Weights of a small audio embedding model.
Model: 4.51M parameters, activation gelu, width 192.
Rows from block 2, named by matrix and row number. Rows with one number belong to one neuron. Each number is 128 + 32 x the weight over its row's rms, rounded and kept within 0 to 255. All counts start at 0. After the name is the row's rms in percent of the matrix's.
# fc1: MLP up (model.blocks.2.mlp.fc1.weight, 768x192), inputs 64-127
# fc2: MLP down (model.blocks.2.mlp.fc2.weight, 192x768, transposed), outputs 64-127
fc1.156 096 [100 115 122 122 171  91 118 105 189 116 131 130 153  92 130 148  97 130 112  39 118  84  95 191  87 168  96 128 113 107 183 188  72 127 171 136 173 142 101  99 139  94 129 115 129  87 151 147 123 168 176 163  98 113 101 126 102 113 143  93  82 210 122 134]
fc2.156 100 [150 167 135 179 145 100 147 164 143 146 150 190 112  71 113 165 146 169 135  89 161 118 140  14  99 186 150 116 135 139 156 136  73 139 161  86 105 123 126  23  69 171  75  81 198 138 115 149 171 151 114 100  98 126  92 128 136 108 141 142 139 147 116 110]
fc1.157 110 [204 144 131  84  33 166 184 219 149 125 133 149 187 138  59 155 137 137  83 116 120 134 102 146 141 140 152 146 102  95 110 147  95  97 162  89 135 138 164 138 143 159  91 100 115 125  94 122 140 144 102 152  82  87 153 173 149 162 112  93 130 103 107 186]
fc2.157 091 [115 124 128 133 161 110 130 115 147 123 109 110 129 155  79 161 176 102 112 100  91 161 191 108 143 140 159 145 147 174 102 162 159 131 119 133 159 163 118 112 134  37 121 133 163 128 159  71 172 118 105 133 103 157 158 121 160 119 119 152 122  44  95 117]
fc1.158 096 [134 136 180 149 166 102 124 188 203 128  86 128 109 112 122 149  96 158 130  98 124 124 156 193 123 139 108 208 134  91  52 111 118 180 175 108 183 114  98  95 149 105 114 109 148 112  95 127  67 173 159 113 144 122 125  89 158 117 175 102 105 106 148  91]
fc2.158 087 [154 140 159 108 117 150 158 107 116 165 144  86 104  73 142  61 130 164 139 168 122 109 116 127 213 148  80 134 116 129 134 145  76 153 163 141 178 168 139 130  75 121 120 113 140 103 163 110 188 153 151 174 133 108 134 131 198 119 101 159 108 212 115 132]
fc1.159 091 [123 114 142  90 101  90 131 127 187 120 160 104 139 139  94   3 171 187 157 129 116  88 110 108 125 181 173 176 123  87  78 124 112 133 132 162 136 147 124 154 128  89  65 155 159 114 152 116 191  79 102 184 123 177 175 122 147 111 133 130 121 131 128 109]
fc2.159 104 [113 126  92 156 139  98 113 112 180 124 119 172 123 125 139 187 127  90 136 161 125 128 126 146 101 125 137 142 213 140 126 117 132  41  97 136 100 114 133 141 130 132 136 136 120 181 104 172  48 137 150  70 101 182  85 129  88  65 192 127 195  67 138 111]
fc1.160 100 [166  88 150 179 100 127 130 186 124 112 139 112 228 153  54 100 114 159  73  91 165 105 173 143  93 143 130 144  98 155  68 142 114  87 118 168  94 129 204  73 142  96 115 104 119 115 133  92 148 164 146 149  88 187 142 140 161 109 100 123 121 134 129 117]
fc2.160 116 [112 132 151 157 166 163  88 116  97 110 142 150 136  98 107  49 104 146  94 153 148 114  93 127 136 114 151 126  98  69 130 124 123 227 174 119 129 171 112 129 137 117  77  75 129 125 119 118 130 117 112 116 150 121  89  77 182 179 132  87 100 205 143 111]
fc1.161 106 [158 139  37 162 138  98 159 189 138 155 118  54 120 149 124  74 138 136 115 140 129 155 117 105  98 116 103 107 153 104 166 145  91 110 119  89 106 133 162 119 120 161  39 108 114 131 115 120 209  90  85 164 130 131 123 153 173 123  94 187  60 163 140 135]
fc2.161 113 [ 99 105 180 132 179 174 138  97 102 131 121 124 164  93  63  62 110 169 161  94 125 116 141 144 138 146 166 141 144 186 144 129 119 234  92 128  98 187 116 122 132 120 109  90 144 137 158  72 146 126 131 160 110 151 172  40 165 139 137  94  77 172 100 122]
fc1.162 098 [151 172 110 125 109  60 108 111 159 126 132 119 227 153 127  88 147 138  87 153 142 144  97 117 147 112  76 157  35 162 121 135  96 130 118 155 111 156 101 181 130 121 112 103 103 110 137 160 108 115 160 176 148 120 156 186 167 113 120 140 125  89  96 160]
fc2.162 103 [174 216 115 107 174 186 165 141 121 149 119  88 156 152 146 187 176 106  98  88 149  76 178 121 148 119 170 125 192 106 125 137 117  97 126  94 126 142 161 120  83 152 129 131 120 121 155 147 120  89 115 176 166 142 114 115 121 124 157  79 148  75 127 135]
fc1.163 095 [112 145 127 109 116 128 108 132 152 102 119 136 120 133 119  78 122 144 137  99 105 108 157 151  92 126 191 153 106 127  79 179 104 173 144 169 116 158 129 133 166  70 129 119  85 127 108 139 167 132 116 125 112 136 136 107  91 162 122 111  87 139  81 157]
fc2.163 079 [133 158 106 140 154 114 147 100  84 118  95 130  80  89 149 102 117 150 110 126 166 104 148 134 128 142 149 121 117 161 115 130 159 134 131 161 145 139 191 161 154 137 110 141 144 149 145 186 118 198 126 122 162 144 152 125  91 129  88 124 109 192 162 154]
fc1.164 098 [143 177 162 137 112 167  89 139 144 156  59 111 130 107  96  73 118 148 172 166 124 107 195 170 125  73 195  92 167  83 132 115 115 140 166  67 129 161 137 105 124 133  97 102 102 138  76 112 151 148 109 123 102 116 142  73 112 154 135  96 114 151 135 108]
fc2.164 101 [132 147 158 114  98 192 121 133 176 203 153  97 124 124 146 179 172 122 111 111 135  68 163 184 185  92 166 145  94  83 118  95 109 143 109 136 162 151 114 135 130  93 154 105  93  82 164 131 127  85 113 189 120 196 157 106 141 162  86 120 142  77  80 127]
fc1.165 095 [151 141 105 149 149 105  74 150 107 140  77  68 104 164  83 103 127 128 145 153 101 149 126 125 150 144 162 133  95 128  81 102 114 154  92 163 110  98 127 106 141  79 158 102 119 125 159 101 142  75 127  54 138 103 128 144 100  79 133  83 114 138 109 181]
fc2.165 110 [ 90  89 121 158 139  65 150 141 122 104 125 227 112 151  63 148 118 121 130 133  94 137  85 175  92 127 138  97 144 122 116 108 127 155 222 128 131 121 109  85  98 139 128 116 175 154 111 232 129 164 138  68 152 179 113 177 112 160 129 102 138 143 182 137]
fc1.166 094 [159 119 179 123  88  75 137 131 135 117 104 103 164 122  74 114 129 105  81 126 160 142 130 149 115  52 142  85 109  74 107 181 141 126 121 149 200 147 106 134 129 148 102 129  99 116 112  46 125 150 190 140 145 160 149 116 146  98 132 139  88 154  71 141]
fc2.166 088 [ 80  71  88 198 157 134 133 109 109 138 131 126 177 119 132 185 106  93  96  43 106 173  94 156 152  98 151 102 126 105 114 108 131 142 144 134  99 134 159 145 103 117 116 120 169 104 118 137 128  89 111 131  89 212  74 148 154 131 125 127 106  72 119 108]
fc1.167 096 [120 158 118 122 103 164  84 124  95  74 126 133 104 183 143 150 198  84 117 131  91  99 121 124 105  71 151 153 163 160 164 114 128 126 163 166 101 148 109 109 161 111 182 147  99 164  76 148 102 120 133 125 143 223 117 125 100  92  90  87 116  99 178 122]
fc2.167 095 [124 148 138 141 131 100 110 155 120 151 154 104 123 153 167 139 103 114 168 163 137 167 109 113 149 136 121 108  88 173 158 112 117 151  78 172 141 135 146 101 161  97 168 188 148 157 126 121 143 154 165 126 122 128 169 191 108 165 110 194  91 129  99 141]
fc1.168 094 [ 78  92 119 142 161  54 108 152 140 138  99  70 143 150 104 121 154 135  87 152 126  97 130 126 107 140 155 135 182  78  80 151 138 130  69 153  98 105 109 145 186  88 167  60 133 121 145 100 134 114 102 111  92 153 113 146 121 124 145 117  83 148 141 149]
fc2.168 091 [133 116 108 122 152  95 137 167 108 112 144 198 114 163  65 122  59 118  96 171 120 127 108 153 130 149  71 101 134 121  87 108 115 179 228 101 118 165 109 108  85 139 133 190 187 117 137 192 154 169 128 101 164 162 129 176 157 128 103  96 133 152 181 199]
fc1.169 102 [141 109 126 151 178 125 125  93 105  77 200 125 119 173 181 140 172 128 148 149 109 128 195 108 119 113 142  55 127 148 147 125 123 166 174 169 163 104 125 129 218 121 187  96 123  81 165 114  94 173 157  85 113 153  95 123 126  95 101 181 110 120 133 157]
fc2.169 110 [ 97 104 138 104 146 117  85 138 126  75  86 162 136 142  88  43 124 146 141 150 100 187  91 133 151 113 133  76 166  93 175 100  87 184 243 117  97 160 109 138 149 109  99 108 143 130 142 119 137 128 160 136 164  62 111 129 157  98 151  63 138 202 106 129]
fc1.170 104 [101 136 180 144  92 170 114 102 120 146 152 188 141 123 110  28 114 183 133 149  97 106 113 127 108 150  98 217 124  89 118 154 108  84 148  95 181 147 113 126 166 139  48  98 101 132  89 112 155 173 140  68 135 177  99 105 158 157 143 133  94 158 125 229]
fc2.170 099 [ 93 127 149 167 124 176 128 124 126 106 121 133 189 140 155  84 136  97 167 155 154 180 148 143 104 188  94 100 106 129 102 148 122 132 112 168 121 196 121 125  94 112 170 134 139  99 138 191 150 182 129 100  79  96 173 150 104 109  71 171 118 145 165 164]
fc1.171 109 [135 145 176 125 123  96 162 127 197 129  99 133 203 174 125  53 141 147 115 133  95  90 117  98 135 162 130 187 126 106 120 190  73 106 118 105  93 140  71  99 167 106  94  66 110 135 135 105 165 130 128 113 107 204 150 126 143 162 144 173  72 140  93 158]
fc2.171 123 [145 116 137 131 213 106 129  55 154 113 108  91 103 105 140  88 106 123 164 103 113 170 172 115  87 201 144 112 132 148 119 140 166 165  79 131 155 146 139 155 124 103 146 101 126  96 153 126 164 202 151 123 112 132 156 139 150 108 178 175 109 152 111 158]
fc1.172 100 [152 146 127 138 136 145 121 170 102 113  70 139  99 185 144 173  87 214 152 131  91 127 155 154 111 120 114 106 106 124 152 102 129 146 102 159  96 147  76 151 182 138 144 127  82  64 124 142 108 167 145 140 131 146 145 109 114 106 153 114 133 114 100 132]
fc2.172 105 [127 100 111 108 104 104  83 191  86 165 181 159  90 130  94  47 101 190 136 134 115 160  65 161 132 101 114 124  83 109 209 126 103 219 207 113 103  72 116  68 115 135 112 135 121 117 164 156 138 152 184 150 187 186 134 139 153 105  69  73  92 190 147 136]
fc1.173 097 [148 144  80 155 133 162 151 146 142  72  96  95 117 124 128 148 116 153  74 119  82  74  63 144 124 153 140 168  98 151  87 155 107 170  78 113 147 166  99 121 158 105  68 130  95 106 138 125 165 137 178  61 100 155 171 162 123 119 106 151  89 138 146 183]
fc2.173 088 [177 132 121 137  77 143 149 148 120 162 122  87 199 149 152 127 139 105 214  29 103 104 127 126 203 128 164  64  81 113 187  93 149 104  71 148 172 101 112 200 134 123 196 136 101 165 125  92 111 127 121 190 164  99  98  73 101 140 124 141 100 109 123  87]
fc1.174 103 [163 172 161 119 150 125 124 103 219  70 190 114 134 141 123  88 141 134 142 137 128 143 132 155 158 114  94 161  60 147 192 166  99 116 149 127 123 206 191 177 152 148 109 123 110 104 166  82 127  96 107 143  84 110 171 108 114 115 108 174 122 148 126 156]
fc2.174 108 [ 97 117 147  77 115  97  77 139 154 129 176 191 113 168 101 102 112 159 111 105 117 211 112  70 175 140 119  94 166 138 159 152 114 143 215 134 157 118 129 177 145 173 166 111 112 179 131 142 146 119 141  92 188 184 108 156 150 143 131  91 110 155 184 179]
fc1.175 104 [ 92 191 143 120 144  96 135 141 191 138 143 142 159 130 102 135 161 141 128 120  85 139  97 152 100 141 111 131 182 141 131 128 105 120 217 169 140  95 101 148 159 129 108 120 138 138 111 161 107 158 148 175  89 186 109 177 107 140 177 141  87  90 116 138]
fc2.175 095 [ 73 208 180 119 186 151 121 142 133 130  93 137 142 134 132 161 114 138 143  87 119 113 122 129 170  85 193 159 136 115 113  98  91 137 141 138 129 148 105  97 155 165  77  93 124 138 145 126 148 112 107 156 202 160  92 107 113 135  97 112 136  91  95 134]
fc1.176 096 [ 89 157  99 125  98 125 128 178 140 140  94 105  95 126 123 122 165  95 192 123  62  91 179 131 165  99 104  80 154  94  86 142 118  93 106 134 114 149  96 203 100 139 105 130 128  90 156 133 135  70  88 132 113  89 162 116 151 121 139 102  55 102 112 105]
fc2.176 113 [ 72 109 122 158 137 148 100 112 117 145 159 224 107 125 103 134 128 121 141 155 128 187  97 126 130 134  79 131 125  77 126 173 163 109 219 117 102 107 133 169 145 182 164  74 180 189 100 181  94 112 125  91 129 122 142 132 135 109 133  35 145 123 234 154]
fc1.177 101 [133 140 130 153 181 160 148 165 142  93  93 131 204 165 121 124 157 113 102  46 114  94 149 144  88  86 101  83  88 145  83 106  88 170  67 160 110 112 196 113 150 129  94 130  61 135 100 133  87 105 134 103 120 123 175 158 153 106 131 102 148 121 100 124]
fc2.177 112 [155 160 180 136 132 153 132 123 114 134 153 143 146 126 104  40 111 174 146 176 131 113  98 154 158 113 120 132  85 105  94 133 117 215 201 125  99 127 105 108 153 123  77  77 128 147 140 119 137 140 143 170 183 108  97  77 176 146 100 131 116 220 109 123]
fc1.178 099 [122 164 153 149 159 145 118 161 185 123 134 142 114 129 174  99 112 145 105 133 134 178 191 155 143  99 108 173 100 143 119 106  97  90 117 141 147 151 133 116 136 142 170 120 137 128 143 139 105 140 107 180 113  97 150 114  69 158  89 129  72 109 149 134]
fc2.178 094 [147 132 101 121 106 104 115 140 154 173 146 112 117 146 170 143  63  80 124  98 150 139 135 133 101  90 121  76 165 148 177 107 105 102  73 176 162 121 134 101 158  89 166 197 119 169 144 131  71 161 106 116 124 160  89 159 136 164 123 134  93  94  95  94]
fc1.179 101 [117 141 154 131 133 109  83 132 125 139 106 182 238 162  82 134 155 163 133 107 126  79 116 140 126 153 129 145 147  86  94 155  78 130 139 155  76 156 102 147 161 114 143 126 109 119  93 102 121 152 122 120 149 148 153 114  71 148  91 124 126  97 136 142]
fc2.179 103 [142 154 162  94 129 157 126  81  90 161 175  78 146 203 155 138 160  58 129  76 183 134 149 124 140 165 110  97 150  49 136 104  46 109  79 143 131 111 112 152 177 109 122 126 165 121 159  97 110 132 108 205 178 120 129 117 168 150 112 155 120 119 123 112]
fc1.180 097 [149 113 156 138 149 138 146  98 125 109 109 120  93 145 113 115 119 137  92 116  93 170 111 127 118 108 100 126 136 147  78 171 112 116 143 141 152 197  94  79 105  68 122 116 103  61 103 143 165 140 141 167 159 141 152 130  78 157 166 156 140 169  65 178]
fc2.180 112 [ 97 158 161 140 136 150  92 174 148 125  99 123 142 200 135 179 143 150 162  30 132 117 130  77 139 102 157 166 127 109 120 112 126  78 140 128 140  93 105 135 146 103  75 154 169 165 122 152  83  80 133 155 150 191 124  50 132 191  98 104 155  53 121 119]
fc1.181 103 [129 164  92  73 117 171 114 143 125  90 140 136  77 160 115 136 147 176 135  81 112 147 126 183 119  56 155 126  88 168 184 143 137 143 132 100  91 148 115  87 139 131 153 168 101 167 104  58 149  98 120 199 107 183 155  87 141 137  64 137 116 134  66  94]
fc2.181 098 [ 85 199 147 155 163  90 142 162 102 152 167 134 146 149 138 108 132 135 169 130 208 131 121 131  66 118 124 157 155 150 119 158 122 157 154 121 122 140 115 128 133 166 144 147 109 160 180 157 146 154 144 102 170 134 146 116 114 150 122 170 106 186 159 137]
fc1.182 105 [137 132 173 101 122  87 105 104 123 110 163  81 151 139 124 150 144 170  91 117  83 130 185  97 139 173 172 114 131 172 116 145  97 138 114 175 122 197 143 142 118 128 191 126  71 126 159 106 162 139 128  95 137 142  76 114  97 135 126 142 128 162  96 233]
fc2.182 097 [181 134 167 109 118 196 126 129 130 180 169  80 131 102 137 105 103 169 155 163 116 142 114 188 214  94  90 151 141 118 134  97 155 133 162 144 183 167 150 198 137 136 171 118  93 109 166 104  78 110 152 200 130 133 153 107 156 128 120 139 110 132 139 148]
fc1.183 108 [ 93 148 190 103  73 145 127  83 181 147 157 126 147 126 151 143 105 115 103 161  97  68 144 139  78 132 203 133 122 151 181 143 156 166  78 176 172 143 112 132 123 109 123 118 143 127 169  89  95 133 130 115 162 152 107  82 142 129 128 167 146 176 140 165]
fc2.183 094 [126 139 130 119  82 124  78 164 127 135 137 118 116 143 138 110 123 124 160 111 110 170  97 115 159 114  69 141  51  83 107  91 122 127 141 128 112 126 176 134 168 145 122 160 146  64  65 127 150 149 192 104  94 111 174 156 162 141 108  58 107 134 168 142]
fc1.184 097 [110 140 140 151 139 159 112 108 129 115 140 109 149 199 174 105 140 102 116 162 102 104 128  74 118  66 151 118 161 157 147 110 141 123  95 189 135 165 113 126 133 129  85 115  84 109 106 137  70 164  63 169 104 112 137 117  93 138 127 187 135 174 134 102]
fc2.184 083 [116  95 132 121 123  81 116  82  79 113 153 160  80  78  46 150 114 114 123 193 119 151 102 177 146 156  49 109 141 146 131 139  99 181 170 129 101 121 137 145 133 135 135  99 169 127 126 221 120 108 162  93 102 129 161 170 120  28 122 135  75 138 142 129]
fc1.185 104 [139 126 109 143 120 126  80 149 123 136  62  85 126 133 170 122 169 124 119 102  61 128 118  99 133 152 160 124 131 110 140 100  98 125  77 136 151 127 152 157 111  70 163  84  89 147 192 152 175 132 106 128  49 134 137 157 159 100 172 119 115 121 132 170]
fc2.185 103 [ 85 130  84 184 160  55 145 142 102 144 127 173  68 103 110 183 144  88  92 188  69 144 127 173 106 131 157 159 157 131 108 133 112 131 175  97 146 145 137 136 118 128 133 156 125 166  78 229 139 164 151 103 136 160 142 171  76 124 160  97 149 126 133 131]
fc1.186 099 [149 164 144 130 121  95  99 166 163 136 137 135 136 152 126 133 223 160 110 140  50 104 188 117 136 103 164 185 148 144  94 164 110 120 158 132  97 161 133 118 171 150 121  97 114  55  93 164 113 148 117 121 109 123 100 131 115 136 106  86  61 100 157 165]
fc2.186 069 [ 88  87 120 104 208 169 132 115 102 142 158 159 160 143  75 119 167 103 109 144 154 173 113 106  62 133 148 140 120  97  73 166 143 111 152 104  55 150 100  88 138 109 111 170 139 140 113 160 122 139 152  83 130  63 122 134 101  98 162 112 181 124 163 129]
fc1.187 108 [167 109 129  62 133 124  90  98 127  89 115 123 101 160 149 140 165 186 121 153 118 156 142 147 113  81 121  95 109 153 149 118 158 175 109  92 132 100 119 216 172 135 152 138 119 144 130  69 159 107 176 139  74 150 144  98 122 111  45 151 135 151  85 113]
fc2.187 102 [111 137 127 129 144 105  64 122 128  84 141 213  96 150 100  76 150 145 139 109 131 137  75 120  89 135 123 147 153  86 157 140 129 187 211  99 130 111 103  82  99 170  50 116 141 187 148 163  98 106 122 107 158 170 108 143 119 133 151  92 151 154 149 145]
fc1.188 105 [105 180 105 100  89 119  98  94 159  83 156 165 125 145 136 160 172  99 155 136  79  96 162 159 160 143 120 134 168 114  91 108 163 100 166 117  94 172  58  93 156 148  77 147 145  81  84 135 153  76 122 142 170 171 179 183 105 102 181 160 142 174 140 130]
fc2.188 111 [142 156 124 147 147  93 145 180 129 149 148 178 158 134 131 196 139 104 111 129 153  99 144 117 111 149 148 141 182 158 100 127 126  67 102 116 116 136 126 140 118 169  86 145 168 112 116 175 134  76 153 109 100 176 143 112  90 111 212 116 174  49 140 149]
fc1.189 105 [141 207 120 179  69 151 101 140  97 147  31  72 136  99 161  69 137 169 135 124 136 135 172 107 134 184 146 139 136 116  51 128  88 174 133 136 155 137  75 145 153 128 118 109  35 119 161 147 154 114 148  96 135 143 170 159  74 119 117 163 113 125 122 189]
fc2.189 115 [118 118 123 148 127  93 113 156 120 156 171 140 126 190  94 164 138 151 132 127 125 143  89 214 142 104 153 119 111  77 103 103 151 157 167 146 107 112  75 169 128  80 121 135 183 108 120 191 102 113 125  90 111 181 132 139 155 172 157 127 119 121 158 125]
fc1.190 104 [110 103  61 114 174 125 144 132 166  67 148 139 145 155 171 156 101 139 154 100 123  98 103 207 133 108 139 127 121  91 152 138 130 133 175  92 158 109 128 130 154  96 161  52  78   3 141 145 113 152 168 121 168 152 167 129 108 141 157 152 105 133 124 106]
fc2.190 097 [111 157 127 111  75 159 120  98  78 147 130 127 122 121 155  94 123 107  99 166 139 173 135 203  97  84 116 153  75 114 151 162 151  90 176 111 141 156 132 195 175 176 131 153 118 119 131 124 112 138 140 145 120 104 149 118 167  72  40 114  91 152 142 142]
fc1.191 102 [101 145 189 149  41 209 158 116 172 126 166 115 135 135  97 134 182 149 135 128  94 108 108 119 131 105 158 109 113 129 161 135  81 137 159  95 180 179 119 172 141 144  77  64 104 132 126 158 144 100 132 125  50  92 114 166 110 159 121 124  89 173 134 211]
fc2.191 091 [154 148 185 139 119 107 119 177 158 109 120 151 132 170  92 202 207 128 121 154 125  85 143 160 125  57 126 157  55 149 136  92 125  91 160 176 121 131  84 134 182 171 109 117 123 140 129 154 151  91 169 169 140 122 176  77  86 107 118  81 166  48 103 167]
fc1.192 098 [137 160 185  93 126 137 129  91 142 125 131 118 148 107 119  61 155 176 170 120 106 100 105 144 117 140 131 177 129 106  89 178  92  87 134 168 174 141 107 140 164  62 112 106  96 106 102 135 187 129  97  95 131 208 160  91 167 128  88 182 115 172 102 108]
fc2.192 103 [ 93  83 130 155 110 175 102 103 113 132 118  81 160 168 107 132  81  99 139 142 115 141 184 164 116 134 141 103 118 164  89 108  92  96  53 172 153 130 156 156 133  95 138 133 138  66 172 124 126 148 113 148 111 113 142 142 110 140 173 214 133 117 148 146]
fc1.193 107 [ 89 117 136 175  67 135 139 199  86 122  75 131 198 114  90  97 123 121 139  91 116 150 111 116 114 136 140 141 132 105  67 130 110  69 107 149 126  94 177 133 124 115 120 110 117 109 146 130 104  60 125 169  59 200 116 149 120  80 123 116 119 115 111 149]
fc2.193 108 [136 163 153 129 143 151  76 143 105 137 149 166 116  86  85  45 135 116  99 139 127  75 115 134 123 124 109 135 135 119 113 125 129 233 206 125  72 163 115 134 144 173  56 126 119 107 118 140 120 132 167 187 156 165 131 103 168  87 109 118 127 207 154 145]
fc1.194 095 [143 125 150 134 107 104 110 106 129 147 104  90 122 213 141 140 145 130 141 149 104 139 108  96 111  85 194 125 102 169 162 103 149 158  87 164 154 107 134 130 188 136 149 136 130 129 103  94  93 130 126 115 169  99 121 111  88 112 113 154 142 147 142 181]
fc2.194 109 [146 102 132 143 125  41 125 121  95  88 133 214 104 110  60 116 148 111 136 128  98 133  89 119  86 165  80 114 197 137 148 156  97 170 193 115 127 114 122  90  95 132  55 143 195 119 121 191 130 167 162  72 139 135 128 151 136  58  95  37 115 132 153 126]
fc1.195 089 [ 65 142 102 177 103 131 104 189 101 118  66  94 106 118 137 176 158 181 192  96 113 102 102 108 125 127 171 122 167 208  91 122 131 162 154 152 124 137  59 170 125  98  92 117 129 138 105 147 156 176 109  72  40 171 155 166  52 119 114 147 118 121 140 163]
fc2.195 084 [137 125 101 123  96 186 113 128  86 179 154  83 134 152 164 142 150  92 113 157 124 121 114 208 209 104  38 126 186 101 122  84 108 101  93 187  89 120 135 155 138  91 130 148 156 110 142 112  89  80 110 133  93 152 128 143 132 141 129 142  93 118 170  93]
fc1.196 102 [116 112 154 123 102 107 157 212 138  81  61 100 177 146 126 153 190 153 120 151 106 143 177 113  97  99 123 166 128 151 126 175  90 121 112  76 113 197 165 166 143 114 134  87 116 164 151 115 112 128 120 121  89 148 162 134 151 135 101 129  82 113 104 140]
fc2.196 106 [171 110 194 121 170  97 203 115 149 159 129 132 114 154  76 105 125 146 121 139 104 137 107 194 148 147 140 130 140 187  94 111 143 167 130 163 127 136 147 120 194  90 119 166 123 110 160 162 156 156 141 153 192 160 171 132 115 114 103 174 136 136 126 151]
fc1.197 100 [101 129 193 170 130 163 124 136 116 147 165 108  93 131 115 154 111 131 190  79 140 102 174 146 127 133 122  75  77 172 160  83 104 206 100 145  74 132 115 135 128  79 169  99 137  99 125 128  17 177 182 128  86 156 132 129  98 168 153 140 154 111 108  95]
fc2.197 112 [132 117 186  89 157  80 102  87 159 140 137  84 143 106  89  46 161 192 105 164 139 138 121 113 101 115 131 190 104 148  94 105 149 255 149 112 137 169 112  60 113 144 110 150 142 130 160 129 156 151 118 183 139 134 131  85 193 134 143 119 120 249  86 133]
fc1.198 102 [170 140 148 163 131  57  71 139 106  93 148  67 184 156 145  87 153 160 106 111 154 110 107 107 143 160  88 128  49 134 153 196 118 143 105 162 152 122 108 181 115 137 126  82  94 111 121 145 127 111 164  85 154 131 160 138 121 110 163 156 134 166 117 163]
fc2.198 109 [150 164  99 135  96 146 182 116  95 160  83  45 131  88 103 188 118 113 122 120 115  83 160 120 156 169 172  89 182 143 124  80  94  77 108  86 161 137 199 114 145 114 143 124 139  95 151 111 115 152 137 153 162 123 144  94  83 137 157 141 129  62  78 140]
fc1.199 111 [153 104 108 170 165 145 165 110 226 123 146 133 173 120 103  34 133  89  98 183 123  80 148 155 107 183 109 149 137 136 111 137  91 131 120  91 147 154  91 136 133 155  73 134 105 134  92  71 135 103  74 137 125 208 162 112 139 157 157 163  82 132 126 104]
fc2.199 100 [134 128 158 147 210  92 145  49 108 138 145 127 177 101  69 127  63 100 113 188 108 102 157 103 103 163 130 117 130 114  98 144 158 145 138 127  85 208 167 119 119  80 105 174 163  82 186 121 137 171 146 158 124 110 115  96 178 114 149 102 150 134 140 176]
fc1.200 100 [144  99 102 136 146 114 171 157 177 101 129 132 130 111 156 132 123 148 186 166  93 143 167 117 136  85  82 140 103 153 118 130 106  93 182 154  88 175 167 189  94 136 127 110 139  89 164 157  74 122 122 177  59 139 129 132 130 142 123 140  55 109  95  87]
fc2.200 119 [117  75 159 149 101 142 131 157 101 147 160 150 110 128 112 110 115 112 161 173 119 222  80 115 120 143 123 131 143 112 194 144 146 114 162 104  94 125  66 139 176  94 152 129 115 120 127 183 120 156 146 136 186 128 128 108 111  83 102 108 105 120 153 128]
fc1.201 095 [117 131 170 123 137 102 172  97 153 112  73  93 115 125 152 109 145 130  60 137  97  97 139 133  89 133 165 137 183 136 119 170  80 131 157  98 129 112 113 132 144 107  93  41 101 103  97 144 123 119 126 130 104 123  73  91  68  86 120 135  57 174 131 124]
fc2.201 078 [ 71 139 167 120 172 119 177 157 174  82 113 110 135  81 150 177 129 187 213  97 103 159 100 143 135 153 168 109 191 107 115  89 196 108 169 144 146 138 135 142 127 159 131 106 155 174 162 170 141 152 154 126 198 104 136 114 152  96 108 125 131 116 179 153]
fc1.202 100 [168 120 171 140 160 115  86 151 114 178  93 135 103 188  93 145 182 113 129 158 138 157 139 141  75  84 157  99  54  87 157 119  88 168 125 168 113 141 150 183 190 130 141 127 102 104  79  95 173  85  98 131 183  82 144 132 130  85 129  83 127 126  79 173]
fc2.202 107 [ 74 127 126 142 170  64 102 173 141  60 128 199 141 190  83 148 147 137 132  97 117 145 118 152 123 150 145 129 164 121  75 140 126 142 204 132 105 131 117 121  99 139  65 136 190 160 144 173 134 134 122  88 148 164 158 158 157 142 141  86 154 108 172 155]
fc1.203 105 [137 125 134 148 132 123 106 177 164 105 125 125 104 128 140 161 112 193 147 138 160 168 143 175 144  84  90 165 112 169 167 101 158 188  86 133  88 132 193 138 136 135 129 164 122 111 145 144  95 117 206 116 142 155 134  93 100 193  79 125 142  54 153 139]
fc2.203 112 [116 103 167  90 132 223 138  81 166 127 154 122 122 118  96  53 125 128 150 169 138 149 141 156 155 124 145 132 138  88 110 232 183 132 170 145 117 150 109 166  87  85 145  92 136  97 129  94 123 133 101 142 137  83 129 123 165  96 129 110 179 194 203 135]
fc1.204 098 [162 165 172 126 180 102 131 122 121 145  52 152 155 152 197 128 102 118  83 185 144 157 162 124 118 158 100 119 116  83  89 105 110 174 145 158 122 139 160 117 137 157 202 109  69 133  65  88  87 158  89  97 137 130 122  80  65  89 110  85 118 111 126 142]
fc2.204 091 [108  93 147 141 128 150 132 146 128  86  98 183 106 102 102 199 170 125 139 120  80 173 140 162 150 161 123  95 211 138  92 139 105  73 142 185  93 118 156 137 123 143 154 143 146 125 136 130 144 144 145 154 186 151 149 139 127 115 155 139 150 102 154 139]
fc1.205 106 [166 148 109  77  96 109  71 129 132  88 133 123  81 165 189  94  93 171 119 165 122 104 202 167 102 114 118 138  62 123 184 126 138  97 135 144 115 108  97 140 132  98 181 123  95  36 150  51 111 144 117 150 126 121 169 151 107 103 102 101 127  94 108 135]
fc2.205 102 [150 171 119 133 115 121 104 176 128 157 172 112  94  80 132  45 121 168 108  97  95 104 100 142  98  84 117 129  98 107 192 114 119 213 243  85 147 131 122 120 155 136 122 140 118 134 152 145 153 159 188 156 179 164 100 136 170 164  95  74 117 202 119 124]
fc1.206 103 [123 126 144 129 139 143 175 223 131 115 113 174 207 163 129 126 156 170 106  98  83 157 163 114 108  50  75 169 116 119 135 205 125 124 114 117 127 168 184 147 163 134 152  61 124 123 125 100 103 109  94 121  96 160 118 129 126 124  73 129 105 105  78 178]
fc2.206 092 [147 165 146 106 154 137 165  88  99 158 149  76 115 122 116  93 140 134 119 140 132 153 167 183 142 175  98 127 114 144 117  94 177 145 110 159 128 148 104 158 176  88 160 112 154 100 163  97 197 159 134 191 123  76 217 128 155 149 118 185 129 156 101 179]
fc1.207 091 [157  93 190 150 149  57 116 125 157 125 151 149 188 192  81  52 130 123  90 175 121 136 180 143 111  98 157 133  61 130 106 116 146 106 144 163 150 116 112 144 168  78 106 129  66 117 148  98 129 119 147 139 160  94 130 136 114 106 129 119 127 160  68 105]
fc2.207 089 [156  88 144 142  97 108  70 121  74 126 130 182 102  88 113 121 129 112 120 108  91 162 105 164 145  92 123 138 159 122 132 112 115 189 168 158  50 121 117  90 141 144  94 195 166  64 114 150 129  86 143 136 109 162 137  98 171 111  92  98  87 150 113  75]